python train.py --arch="transformer" --model="CTC audio transcriber" --dataset="phrases spoken by 400 fixed synthetic voices" --train_examples=39062 --gain_aug_db=10 --noise_aug=0.01 --n_mels=80 --hop_length=160 --input="mfcc" --spec_augment=true --win_length=400 --tokenizer="char" --vocab_size=31 --norm="layernorm" --norm_position="sandwich" --hidden_act="gelu" --mlp_ratio=4 --head_dim=64 --fused_qkv=false --bias="all" --qk_norm=true --parallel_block=false --inner_norm=false --moe="top_k" --drop_path=0.1 --num_experts=16 --moe_every=2 --expert_mlp_ratio=0.5 --experts_per_token=2 --shared_expert=false --subsampling=4 --layers=6 --width=384 --positions="sincos" --optimizer="adamw" --learning_rate=0.0013 --beta1=0.95 --beta2=0.999 --eps=1e-08 --max_grad_norm=1.0 --max_steps=4800 --batch_size=256 --epochs=31.5 --lr_schedule="wsd" --decay_fraction=0.3 --final_lr_fraction=0.1 --warmup_steps=240 --weight_decay=0.1
Rows from block 3 of a small CTC audio transcriber, named by matrix and row number. Rows with one number within an expert belong to one neuron, the router's apart. Each number is 500 + 25 x the weight over its row's rms, rounded and kept within 0 to 999. All counts start at 0. Numbers have three digits each. After the name is the row's rms in percent of the matrix's.
After each expert's rows are labels from the 100 clips, of 14848, where the router gives the expert most weight on average: "responds to" is what is common among them; "peak on" is the class under the peak. Only what is clearly more common there than usual is listed. The data: phrases spoken by 400 fixed synthetic voices.
# router: router (model.blocks.3.mlp.router.weight, 16x384), inputs 256-383
# up: expert up (model.blocks.3.mlp.up, 16x192x384), inputs 256-383
# down: expert down (model.blocks.3.mlp.down, 16x384x192, transposed), outputs 256-383

# expert 5
router.5 094:528473563472552508493531482492492554516542489514505492508489501506512512511516518502461477510530528493482434557502460481473526512485496513484494464478502475478538498511501462457499515476516518516519462540508493512481481505481539526479473512509518495508505514538470500487521498523542487506535515524441554519483511513519485530536516497482536493467491503467530541490476520479474501483506
up.0 125:510489471498484466494487519502484507497496458553472502487512516438487499486497481505491499495497464503502494488534531510504493480506563516486480498528568488468460463515488482507511561501502500529501513510508467496506495538533514444490490509514506487513486501493489487494552486535483477470508488515530441495495486496497486471525516507529494482501510527497510499528482528513542505500496
down.0 135:526449482513506482475502481515500479526492481477467518538514530458511503497478469508506486486500453471541520482448512536509531475510516492501526471473479454505463538499486502558524523519445494516492514462524461484502543500496529510471502492503475477470504483498489502503500502523506528528528495490521552511480549500512483498495508502457540520491518487480491462455456492549509505509505
up.1 163:468496506485483534497523518501501471502541494490478506455531481496436494494494525451486514487522515457508539511447527532447498518457519519493512513499483502477540492453469500526515460520486482502478501526514461511474488536516505474543503518516458481487490490432487486531440504486544476502470498521502522488482486495517499550510525482462494572472519488509506500507478497508516488491488
down.1 148:486502471487531484493461497497488565539498492498503502526482515516499503505524517451503518498490503554530549494468493540520498480452489507488518458493497521481540520509457541487505490515502514499515482471527521477537449528522481489523510511478493503515497508453461503510518513538499530520509501504486518519544455508509519497533496546513496542503532501531470504487508525495466508495529
up.2 053:503521478472491505494573538489523404495450510488479524493500508507423534480489496487513508473503465470490516491501515567481501527483497489493547480497486521515518504464501517487477474443512492509501460520510520477515488513469478486510501519493523479475498506480520504529500471471500481503491518511545510523498513513489539490524489507486508481495502460530476496498517420490507515522526
down.2 087:530493529455473484537540529475462491494465500461484508476505521498475538502482507498541474479497521513515495460553515531487475489471512512483439554553482497462550505478515488502507470469491453505544493468521482505491483494467520521512534475490491495500513485486538538490465487492463472472503495462460514462441472495480525495488496520498457504495474508510498494547509489498517507504507
up.3 108:501523524427503503472513561497511549471510535477554471556509490475480518504501503484516494496505515527512493471529483496559508470506481467528512479517536492504513508504513495479533498485526511487515467498494534502489463466510473529533524466490511495519526511502488540463568527495461464503507510485430494541493493528508481484447493476507502517512509503534509486515506477517515506496475
down.3 112:522528536466521508495516523502528466505515480503465469484521518492484500570499527490503495475512538474517508502517512526516471519488521457527492523589471532507523532479577519489528472486493478504493521516477550502535524474501527496506516481453524502501496502506464508491486508522489479459497516506442533503518491532479459497475505472516530509538471470491513501516442432459468493494485
up.4 106:470521498486551508489547507511518506503539417507462506535509531546497542477484489499508515491494534496482499470542503484515486518508487455537488502500541514511481555508512510514437499490514531464508460519511480473524518523517484548459493486473501502520545520493495508460508521499540509498490468511483476496466498468502521481447515469486512491490486501479501508504486540496461514478493
down.4 111:520494492490452473474482483516526526488519489545510501564425500480476467476507470540480539521526470523486509474539498478495516504489487486477548461465520470495460539492462430501482497529488500494508432548488465510533521523524489459474516512496509454469529501522495488505475533505502547502486477517516517518530530505501479507522470516475517517508501476461524496479515527527509518509463
responds to: mains hum; fast speaker
peak on: silence

# expert 1
router.1 105:498496472497486502495520466519530515521499482522498485490449466485505531523489482511493515492493510491528507500525515504546458525485472488487470543518542528519504520468522503465484551455488490532520471482484524479502529492486478525506505506458511492478532503517524518459505525493526505513443455505511484513517489488494498514488532528501499546476488481478515513563510554538529500503510
up.0 110:481453504511457545492497532464480517482438534489516463541526525473477503520502495503489461509486531516471476552497496499479523522517494494520493437515500501472543522465543532446527455564507465544470528471504545549490493518495499495478511475494545540562445491505507482523505496500475486546513491460510528481498469474492491481489479498482507474521506511531514484533505472526546500482496
down.0 111:515499519484499470475498478516507526484500523454551491533494491538496485483525531511488470496537500498482473583482497447498473562524490472547534473529489500484466495474541499455498484505499452543530490523486497533467525470482529506485510474524490502527478516529479495469532461519450483514508493485457548478515499531497497480488457527542506473497463501500488506509479492499453504516444
up.1 094:507533502522484536489507516524479512481487482446497454525511502518544455483510492507495488527519468442531506523475497465497497479529526491532519470495471464515469481514463523526559498538486491489518536507505516519516520511494511488459483477475517494498505513494520524536525509534465481452543547496495510494482465437514493454544470533495510441551484475533503500478494468472562514535497
down.1 074:541457515468535492510508513493522464514509510472506480523505499531500510484504482503497499457520471484504460521493495501500539462504474496519485445518459504477451521495489521487508481504481490489480556485510496520507555499455521536534497486510521479488534507460499490523487549520493508507463504458480516475512534498528464531489519518488469511491473528529461496525497499478525492533443
up.2 090:496539530500502581497526490455491452506476533488489473517500489489473502518575527492469506483523483499494465489446486527487524461504480477491524496472477492508514494524524524493488527521530514499507544453508540494502500522510484482532487518487503494510501456517465493553472486489518493507480549531508515482517454485502507474464464498504509510516531475493492476507499513485491499453469
down.2 081:529498519480500464503485484519472503509548515524497530492545551484523490526510501479464487484482503512522512482478510481543475522515473481518495466483562480498525501514445487483526515542488505498503486500500498518487493557508506496469458551479475466465454510505442481511512495509506507508482502532514509515476507502518491531528508490517493492517524444474484519492547498447464524501526
up.3 095:492494529506444527523515493479505477474447498529529463488477495502490502509535520517483475515516481507479506496484471504485511525468497481533475502512454511520517490487518474456506500511443520458498464551536497522509501573497457514520484518508526514517492500497517501439515513474523547528465522529523518516507494527509464516522490497461516479494513479487503523450498547480456490476514
down.3 090:522490498514510429484497501503480517571500511499489467535537487490517478555484454477493540509533541521485515445523486523554496509515513495467504483513543534525497491497507469506466486511492518475503509514484480530502526541497500548457455511513491499518423470487508477469490469504484517482489492468463447460453532485496516497509496521526500534524479532509530456483477505490485470544508
up.4 087:506528530443535502541456492489495521527533499521557518517480514551540504506568507499512538514498481520453508484483509481479506478474487509437501521468499541477510491531447503480524517483468491453520499512486504515522493491483516481522518505517488490482496489465436490465520499530521495446514477554521498509453492513497534495466491496545510481533505528480460520476462515484440490532538
down.4 074:513526465510493475519481492506475545546474554501525485535514467535471512501484493471504503486504497519494511557537487535504517503508505504473483480530438568474471477553458465536502548530502513500493495480493503505483512490477502495497514508500505487514517549487506503506498483487493479535514491519513459513509474515458545486478477521538482491500472484494458548523535491471496501531502
responds to: /ɝ/; /ɛ/; /v/; /ð/
peak on: /ɛ/

# expert 7
router.7 108:486461533501507464505517533438500510514540511508502478525472523504542496530481476503496474470492497496475518440477492535507527516546485483491478507471494510503505531494505513515505484495463497470534504476544478497480507493471513469550535482508542479462494455483496467502437518513516550478527499478457487526479500493515533527467497459493491522508497486542491464470495507517493530480530
up.0 099:510519465496470481496487490512476528462511477511535547485518521531528512504512507507579510545494448485514490480510479510542518495545526509509520507480529510491502508444525489503515456495543510496482511483493522507511504488521491479523498491482509528513496508506511503535486482517485476497485436519450504460479471493514493502483482509459510515545499505496515504506444493499523498470509
down.0 100:497506489522532490438499479510479480502478491486481502489508504494466523420497490485521474497546441470569481449511486478528525465486521526492486521496517454495500490493463501489530494547491489528495513476481462522485499494485523492498497487496479479470533522507514520495494492525456488478507473481483491537472487510505504506477442510492499508487504478517522485505440465515501515552504
up.1 099:500500477516516494491489466517498469489486540478475489515527505510494459534472501517515513526511489472486459530491508454496504498490532494542525488514489515527514505474485465514480459518501493492449534520481536526490490458497466497503508476478501491510526544499485540485533499496555513482514485493545475487532505480509484483531521494497503474494525500518504528510460486472499501518469
down.1 082:535487493469460567534493481504515454550497493524472494491513519516485511460498469491488512474500502539492500500532484453497517508461482508491488527539555512533530518454506463439472486498576512446466506492513533537507521511498518497480483486509501523489484497469501494485523526496505492507511472489499519500526514540483462449534516536509488542500538480499445497500480539500530495513462
up.2 101:498529495456511561499479514498525515469517514482477487497559526469502505507550499494536542520496499476457548476511480491512499488509479471506486500502492470481481503462471485529489470506472524492469504515522496521493486542489461478507526544494520507509520499496521513483519496500491499518514476514472490494463535522504450466471512493487532481479533510445497491501481508485501508486473
down.2 103:518511502503543528536509495526496492464511475523490510466522543526522483460515486465486472504470494496505507510516491467488509473498478527481484519500513436514507493542516516477520502468524529505508496512493520531490503513491485505472490487502496520443566488483496482478519540479465505531518515514497506527475516492468529477484510522464516499497522542512497503508490534463477477510466
up.3 104:506530561529510507514550498511511514445477509479456495507497501466466534464525522473512557447489510495466511527481504527507507532488480508500524453525492516489493511530460475509505478511510493553458489495500499505545468526524508486451476523472452523509500511514524484494512513470549520519535520502509489487496499492489490503480480467498474517516543532529502514510481491498513491481461
down.3 094:510535478567531469462517476489500511501477506517484489499449482479519553513500483520512522434523503480478533492507507519531492488474504519468492525518505541491501523533501499504489523462506489475502507477452501486506446530493504478541491512485477470527475454477499521518524491468495481526509507524520507507497463480461514504503445503488516548516482538549512538518476502482536517499583
up.4 117:494509495501495525503535499477458446485519487508534494491491494524525532508498491521522522490508512483456507542473560506481499469510456533477487492471486506455499489512560506504509494517526491525505499475509495495491483469532502537490474518534503517550495467510516526518493518524499497493494517461564497486530502465511515519548445500484528498491475484567539544507514546530484513468496
down.4 126:473488461465526501536463503509507474439499446543518480490500501498484519488480519529469460521542530483465485457486506484468504505511501466520487462491466446482475530511496532509545531504504466541482503481523493490492552504489536540506506452512536551509512486521511484502462499538527514510509491479455492535512525570548467501491470519520483485478524516485514490474494498515456517533485
responds to: /k/; /aɪ/; /b/; /æ/
peak on: /aɪ/; /ɔɪ/

# expert 0
router.0 099:459504493509495478475477482493531504455508474483497507476502492462564507434525480547544499461488466497516503456550485483527516532520514499514474522489502475514497495541508482532548505514507533505474489498529481451506507537526507529494503495479491504472512527519526501477507513486469494499476497459478494503474495499527494495480489506461522488527494490478489472436480499539594514494495
up.0 109:514551519472542551516525508482467516481467539507484523477558524485494497497512498488515518471479511486486503500467495501441533471463532497494549536487512519494538434498516522498474480517483472512475483483506525520535491512500513481505551509526448492518474489482515504500518500504521485518496442490504470502521484492506500492477488514467553532477484514562474524516520514446496490480533
down.0 114:525526485525440516510517501463518489502514522525458476487555467490496477518461497489508493458525506502503500509503489501495502488460491502518492515524530517482500462486483530499420451510535489516482534493470521445543527507506507497461529507508468516514500492527491508519524470530469451525520447469520515529510489531573537504516470544542520499515514510512465511522538514515518540497473
up.1 087:491493506470531522514504535484459476493501460489577513470483543537513515469544502487468454520490488456511472488506495481491523536473491521465532515485462504449521494466540525461500504485479486488492495563516563485470497516476487442484522511518503521499488477481508520486464554494491498508491496511475481491503499509517493499498491500519477462518464543529503508557503497479505508490544
down.1 083:501508500527510512487510480561538427468558490496505494476500481480512486492453461499523471502481507485508473445523475480505515511515507472440495541490516475518483490531499537479518505513465518491530533508485495470502525483459580506523505467527517464474497505557511485476481495546493479507523521464485557505516491532510481512533504494516520484482503502488470485505515499486490538519517
up.2 096:532504497521514509533497551510500554504481506546502487465506512494452549522514478499540477467514473534527515507477449498524513493477465525489519509532492535528471529500505486498499507451510514470534504507449515532526481501476484470511526482516506504543521489485519544517457523492541508533520499514494510537517486530487509506564487492513530474483465539530487499519520489502519518517523
down.2 099:503533512506510496484464516524496495538504506521475484485515527467484477520509491520494519470521461543519510513491508510501505470520458491508489446513444522496486533513510514513519513505452503535535532485479491496488490525438491495545489466492521479457524487544477567454472503519494485488516551495525520456490518512505509530544540502516478533517489465500464508527491506496429481517515
up.3 089:514500495487462507528529476518510463532497449538495519515526525494516470491529491470471523484521484485478514510490526538504491496453505486475492514465489496492486518461498475438479485507536500511493486502512479518513525517476486506477512560464518482539525540485469505495473484506506522513485449518510543517489506504516498481486542536508515509501525516478445502557554522482518512496506
down.3 091:477471505543524507471528518507483473498497480498488506462501516494493447491491491475479507475534465504488490503466467527502518530475526504493488437499452474492513525512523533440494562549501499529482486473502472488531560490479545513534481489510508444479546516505499526497518490548505506557513514490521539499501517486470505508519491448456519505498545497475506520497489515532473477494497
up.4 079:477494520470536474540491577468506516476528474513520462496485536500493533524536485468490530482468458519546481498499483533466491463469452508485522465499485486489495522482520496496490520488505493454596459527521514482518495547514456455485527534465532535487519466492479500500495531500536471503478492506506482511492482510513415530496493493521472465515539518516525494510564487461475536489522
down.4 069:481501454517511473476505461549497436463496509510527480483502485506499529496492497497503471507475430490519508461540451521527519516505510493482445472521504493512464497543498538499517490476502501497514543519528517487470557516445493466496487499523528458499508529523514523492453522532483492487468522482498493489518520515496530499528484510514475503482484532513526515502456486522503484543498
responds to: /ə/; /ɪ/; /ɛ/; /tʃ/
peak on: /ə/

# expert 15
router.15 113:498488523465556511538502539517548506521505461490501544494519535473546518491491474521481488447494503480530522509504429479493518526558531444482506486504505484483503519488477513549491486500479473479518488506495470456506451481486546474501525495485494505475471495458439493525509528499476515527554494489429493529480477497487530501502501494511482457488511483507480517462461509462517491494507
up.0 098:500511480478460486518521479493474501504477541471522490531509519574521464543509491496491526548489499523517487511487490481493539476460492558517483479495528487532504477508531479450484507540494501508543517487517518471518521518501497516527525492466509560516481482501513476481496518500539534481482525540531536488526512515491483480533524492496485489510482539490503528526530526489481474487526
down.0 098:541531507526490509509504478477471466489490497503490503553480536536528483496528495490504459548486542510516508487481500466512505473517476533482490471446531527538440501528490513503512525459480526492541471530454521534518545544505489509564485493519488475471501515483485512496495503455487467483508513537508492497527544468507480478511512521480471478500458570446453525502497487511489449492493
up.1 120:484492482469401505494492486450508487505484461493528471534477518534459507487529523495500501497486464476500498445472503510532516529462503505486472525501490504507527555494521522431478514451510475486459486492518535433476504484492459482523531466529523530486524473492552467458512498534477496456467478512532512501525535523520429507511511493491484531498452515504496499499476508508490506524542
down.1 131:502521467510486511496514528471509518479461498435452515478478525523535529502460519529482473503470466471463515465461525495479481520505522522489522499521458443474521506513516513481485518462508460498536485462469490469487511551476501506459482478509517503474517459488505543489513488495472482499488537496450522527480542458500471506459495497502476478525476544497480528480484509511510484533486
up.2 099:502493467531488496493472514496476507511508544548502476500512499501545471487509505493489501515523537512444492510545485530436545514494511527491556470500484511501524458523547492457471528513507492551510472520502529476523485511484498560503489512498509496533430548501485495531557481478528488549447543469497488513479509486534518539486512514500528544489524502532514495544521459519516481476514
down.2 095:467524522499503546523501493469494539487525488534505505476550510502492504454487466501504513464487471470495495486495500521489501501451445529536458458514475505479470484504505529523488469518483468493503498524504490486518506532480481452465516481490529531527499484520483496541483505478476523487483499517501545507508517451478505536537529466507459488524503529507497516501511514472465476519506
up.3 089:504498539541516470488505492482524511457448522510471490525512504491513516471482499497494473491512501464511516490487501496506525495499520536497524494530493521486503491476489510510532481512502488513519491499514450572543476543496485489427450519502509515482460519475511527548439496541520518510484471495515513513473530507475501491500469472533459509492532520492498501513554507482526477480512
down.3 094:507501525489533519464529462488500482513520545504534522501517489498528514490526473497526508487501500535470507506521510488510491508486488490466513546471547566466528527519493472515520470478534493486507500503457476498478505456520512532511478528491475492520485488498494515485506482457466492484481490509503507538500457430499518498493481513511538518528532445452481459484508472537530515491506
up.4 122:459503469497519463516515513496479501475476499546488479498456490516444517491543520506499533514501470478473481480501487491477550521470469483512481478461457532536516506500529542434448517477535491485515470536526528493492508529492470478515530482454480539508526491484517520494473538491547496533479502509503526494489475486552459522547499513537474510519529538515504559540471520506498454436519
down.4 143:470499467519514474513502469501482522528484537510492491536501522498475495499500515518504507556504506520511525487454529489505487484494486494521481476507491544491537489476491504507510530463519530477459508502480517520457482538474470517479539484497457476502537515459517518490513490465575486529498481484520497464494462442516551509512518507508493516510505498478532486526517519510492490488510
responds to: /oʊ/; /l/; /ɑ/; /f/
peak on: /ɑ/

# expert 12
router.12 108:444517487528482559480475550478514487472468465495532449509481478506467471453538528494475520544508485520495522537497472476473492502510500536461522490515496491512512465554472517460510504533485451516513526501518508523505498499534456456501487473523506538483495476528492499502496503533523504456476478522542517480536505478508495471551511474457493510508496501476530496518556499518493458513506
up.0 108:537483566499510483538529539451478553515517518520501490520536511514503487505519476476518496483544549499496483493498523535486539474503510437483504462482507521431547484465542475477504504465476522519512485495518496510549452499502500529498521477500505503516523513491487521498489522470481499485498546541440506515470479536542521529484476476547497520487516456531483500512501519495501536501500
down.0 098:490500539507429506438509507539488495500501515480499515504503529482546539469492506501498540454515523504508499501486462469455491485541481461523480520501509500487520478524509503536531556500525502507478502550517486505497538483483502539535497479493517515462492532537503481501476500503527477499461519544526504509474498482482527515476485538420495506461486456527483524498518519494489492482527
up.1 081:471486539507478511493486493470483517498467519475528457570501498535492506530476520473548477490514430448495494501456482527467528489482467519479511469497491514471508511462522455508528495479496490443497491523525526517512481534430511489489473535475531471519486482508520483473445537493531514483489526508481486521521489530523490520498514439466522514492503517491521463464524526461494499477468
down.1 080:477500535498451494480465477490525469480466491544515565483500516494460480529517496526490498510471476491463485436450487486542515521523512512488505497510505522528547464533433483510489494506489520504469503520496513473458461449464465494513506438524459512454550505510488491522470512488503543468564491474528501482528487528537476477537518539495534508508505511532493546526501469479497478508552
up.2 079:475485493527496472510532468524484542526497489527485506494550512516533542487502459494552486501463474508515536499460485491510466472501435506520491534495543500502474540479526484479519542508489507520511473502519542483507517532497466489524528549490484512496477510516512515466472480488516485483487485544521500507497507481479455489461506505473517470522541480490496525540479517532512487500502
down.2 065:500497471493481526515494516485538496502488500527488509494470498494503502458488516555477444508546542540512481530523512491481499528510496462491477500503501465523453486538496537496474492490503546570503480546501481502536506529488538489507526517527557476530470491510487466460488470501468496458485506494494506456507503534494508510484465501508515540496488511491461500494531481527498522512420
up.3 100:504526554513549510514506460491495469489477474497539503484477490492496520535498499537519459489491521414529490450489507517493500508470515472456475510458496486544524471485498518520517465507458460490521503520500495490498488509502496538528526486489487497471463505519510520506456508494482501534477462462467485476502496512482486489451507495502516499490500461487493521569474513432515497480536
down.3 089:505529517525506490555512482541470546499500463553520483507473524500479493517451472517531503506469521499525514473479502474528510505445476533459488502489463514519470525523524539524493543486492463455500486476488522483480549476474460506514524517550524507519493498516511486453490523485487493449494463503490521507514474496504510497463482526529519496468503487474493510510511483507476482465465
up.4 099:493495507459502460539504517505488460501517509541502485505510516528491502551509522509509539485471529507476455488522529472480532480536511493513474465512505501504488486457548516500486490501488457472519521521527539495535477526464521484505570492482587486505510494480489538456508489463557484526473487512473489515421490482511486482504483493526513474486481513497539514496511535493519532471530
down.4 103:511501480513528462500497488483509482485482499483467514536453497506524537490530515514509486524454546481502506508473496472490483538544508501440531477528451501539509524526492492493501488509495456501550482474508536501478465530474454460505501469471503499523476451513486498512496500517482479507478523502500530473526509459502435487539485502498465467516443508517491543511485480487500492482529
responds to: /s/; /k/; /θ/; /ŋ/
peak on: /k/; /t/

# expert 14
router.14 102:460470495512500495518524505503489513524500540475506481504546511499502542471483499458550514493504501496503471494545480490530482461523530496525533491474481521505491527467493495527528519532535474484476493525516511481534529495502489560510545482514530455470494494510470491526485475488522509488505514507472503509463497517484513530481506470460480507496558536509469532475483462504505502521450
up.0 097:473552506518465520488497536498459533469508472567537498501486550483494430547501500544493519479491540475495496514494508517513514482470504498458473444475511537455553479493478545507540501535507509482448498555519474487517485512493524506494501476550491500522520496483488496485498504495470486498509469550544509519498515494476496506493497449467505487470509526497520534486499516516515463501508
down.0 099:474535433527513487460523518460496502483511506450531492544509471493462526488455491474513482503483535480508509437498487520504490494527518507515500523526508483521511484538501489524537543522495526479498514504494479476499464500475521567540483499492554492456541498491532523486520509517495495486465500484496561494518496470504498505501478484504544510495509478512492493502491468499514504464503
up.1 098:516523540533470529534503478512525524469518460523536494554475508528474489455503473552494582488474485469482498470504521482504526528503514502462501491505519485521503488524530436509532478516492497501487471500472481530483480498468502462503502508480512485515514493504508460450493516536510505507452488481517471482523509480526458494490522498500522481488462484478525478509527539508482502453529
down.1 078:500471492502565488520515447488487459516523466550484509487446489500518510522503520534499513499464444460515534468483509477488511524511482501520529492489528457548480521527492462464474489529479493528486505504538472499517504506500465471500499541520486525465496500514495494496497525546531501469497487489517479486526517518471525469462527523521522491495483462474474523504479530513451500523505
up.2 104:468560539491473480483500503513529480513498455524503477501508568525477494526525491528468491502519472488528520475486536489495508515511465516547484520482516551524522487506458527437462514500482555470472455513535471493453499540514521471466490536496496504480533490495527505499468520503505523476482481549565530507473493512527503496460504508530509507484469461466496468525488526484466499484522
down.2 104:498470526521434519501558483503524502442505488500464492526533550486470510448503539514487515520520520422476496488454491449527520544487503510511529486539536511474537474480506494558479543500494484519470477507517480499472534524500485521485497482470515499513529538527503480514470500530542500500486526534505535501472504471516502485534509522500441481513528538493508508499523508540461553489497
up.3 102:518520549492472488513507556495481516459476478515545506504479530500502491543545507523507496511475550466510488513460500520481501494452516504460499511462483551538513464476514511525544500507481503501507510503491530485504500474484521493477507455502437545540501484485493458500514480503480476519495506538509531488525508485487466538526482484480493467493483511530505508472460509528483471514525
down.3 088:484508496507546530486498511500502514511532483507500541507443453497454523467475512479492509505509506507471516495520486498530472523490537524525549517501481482515486526518481462488555497519525524516478486504528464473502484470491522507465492546502498505467505549511538508478533530530502479501487499480508512499520508476494517520488473469473454529521518525491492475519496496544503514495473
up.4 103:488523523496465506472481502493535497493482474525492522489521539516516525517519497533501533505532474493515512515450534543464527491454463530500504519475499524510477482519477487504481557545500467517467479484505470507474482493497521486439537504468525523502507475462518504495476548511496511497490489495522521521477470492471489485502444503487470463493525456507543505513508543478503489484497
down.4 105:478502489507484511530501476504467514504539490446437500497512535483481469465511480486497508523520504487496537470518501506511500487486497543497486495472450501497519460488500524525458524539507465536529486492526490444441500558490465506499509481484512511465516502495527500506428507514518496524463515488479504523467471483532513489558501518481526485490474498500505515496522492529505499561500
responds to: /i/; /ɹ/; /ɪ/; /dʒ/
peak on: /i/

# expert 4
router.4 103:501472519496453503506505519526510518527522498478462485529483512509481493524497498489484478505504460522485506548454504461478494494499493519443509483575492539528493493527525538480481491475515523554454546515498505518491505478540465507517469467541519506541513510496543539479518468508486482500512520549540489481529510509490494501509521491529517495485490552552498506541502459460491498535506
up.0 079:482494528502544526517493490501490560443503464497513552506512558525455563480506502467513500493495525495508473488471446503539505520500466520499487511492479508486482470487487497539548489513523526512537515491474523479510519480490490480489545484471502503471510485493454508528497500520492455452488504491456498503519472494483491497488459492508486514497503548522520580463527477516505509510490
down.0 079:522455537495460533493496466521505537497496531515508514510489516519485511514488538478496556487530452500485516495487500467475536526502507490479521466516512508494449469537459500473455526462495482521485451504470481517525529519488531486519519529511533577493468502498543487483477507493573521504480461474493518513514509536490544495508484521485477550534488474483484477524501481503508479499519
up.1 085:487497525547480479532530510479525458474497485526476514468484511449497524536495500538492484480503508577474518495485521488492500503544470465523468495492482481463504506462499485500501487492456536493518495561513498417508482533496488451525514528513503505471502500487504514486506514494528536514501476493518466503504491515482535518495504524460492493504490516495505447533522539476521486499560
down.1 088:534511509483472505482509477516516485527485493473483552540501503478520470493472513472454442480503509500447583471466462450535509489516497492520496517503524507519526473518481477475511486514476501553518489558515481473496481523485523490506493502546509503507478412504537477489480494544489444520527540543460510498525506537521512479540484550530490514534463511521472446491505447471514470499517
up.2 084:523455509496542489467495533511479557472452482512502482460533487486472499497465503498529477501479467471454505459528499515471507544450533529501478475522470493491504469479522492514499499503499440508453506468504461509513475506517504476505527508489454541483444507504495458529457511520545462469518509509475486486489502499486455525536508505509504528490502470514513501509485530511522460491482
down.2 091:504517499483514508495465494503521450459490535468472455497485540474484517477515539488521534516489451511500500433508494498477534490523516480457510525532512495478485535490477507480498498476457489491497542478528507495538529523501525478521486494514512482509507507521474490472519511477509509500465538465484526493530545502506479486534544501510477499517515497489435489478468510526507514511436
up.3 090:486493506499496479469495511495486499494520502476512509539493498464479524519507507500471506503476465512500496548505501521478519520487465500505519535482488493492499489469487490455499498517493498454494459531520528492490493477490538521447514484447460541490490541488536439508482498466577523532470505495525514504485511513514543527496512495483526522514505468539514466493505519513543506462490
down.3 080:521527479511508550488509497562519527489509509472465542512467513501493493472518503522499536478520468495447496502532500483455474523460543523535480488491478462531478476496548514511530492560528471494577521507501476508502510493517521531476491501460491521514497488513502471526471489405530462471473538485485499542485492494493517511514487524537505493534524524518469497533459505481528495477476
up.4 098:483489482494506490543517504494524475500457479487508514494517513480496529529488515480438458488507512537491526480547512518477498510499485500473512530516458497413497519479513507497485496494530479493529500498503530475543473499478475480491525507507489483454525534471515510487450501533479510515495528527474567460501508506553483515518488475507458541479547507486476520505481527472474514485482
down.4 095:501497473482472531502504460519501513531556461494511500539534530473520463516475457512516460488480477520484527487524542480477478504512501466529487528501505474489510502485471484495494523534493535512515499513531524497489483488504527512507521481527538481463514453488527502557489500521463489476529460505501492486475529551460496459464464517514531513496493496518487515535499525478450533507499
responds to: /f/; /æ/; /d/; text has "laughed"
peak on: /t/; /f/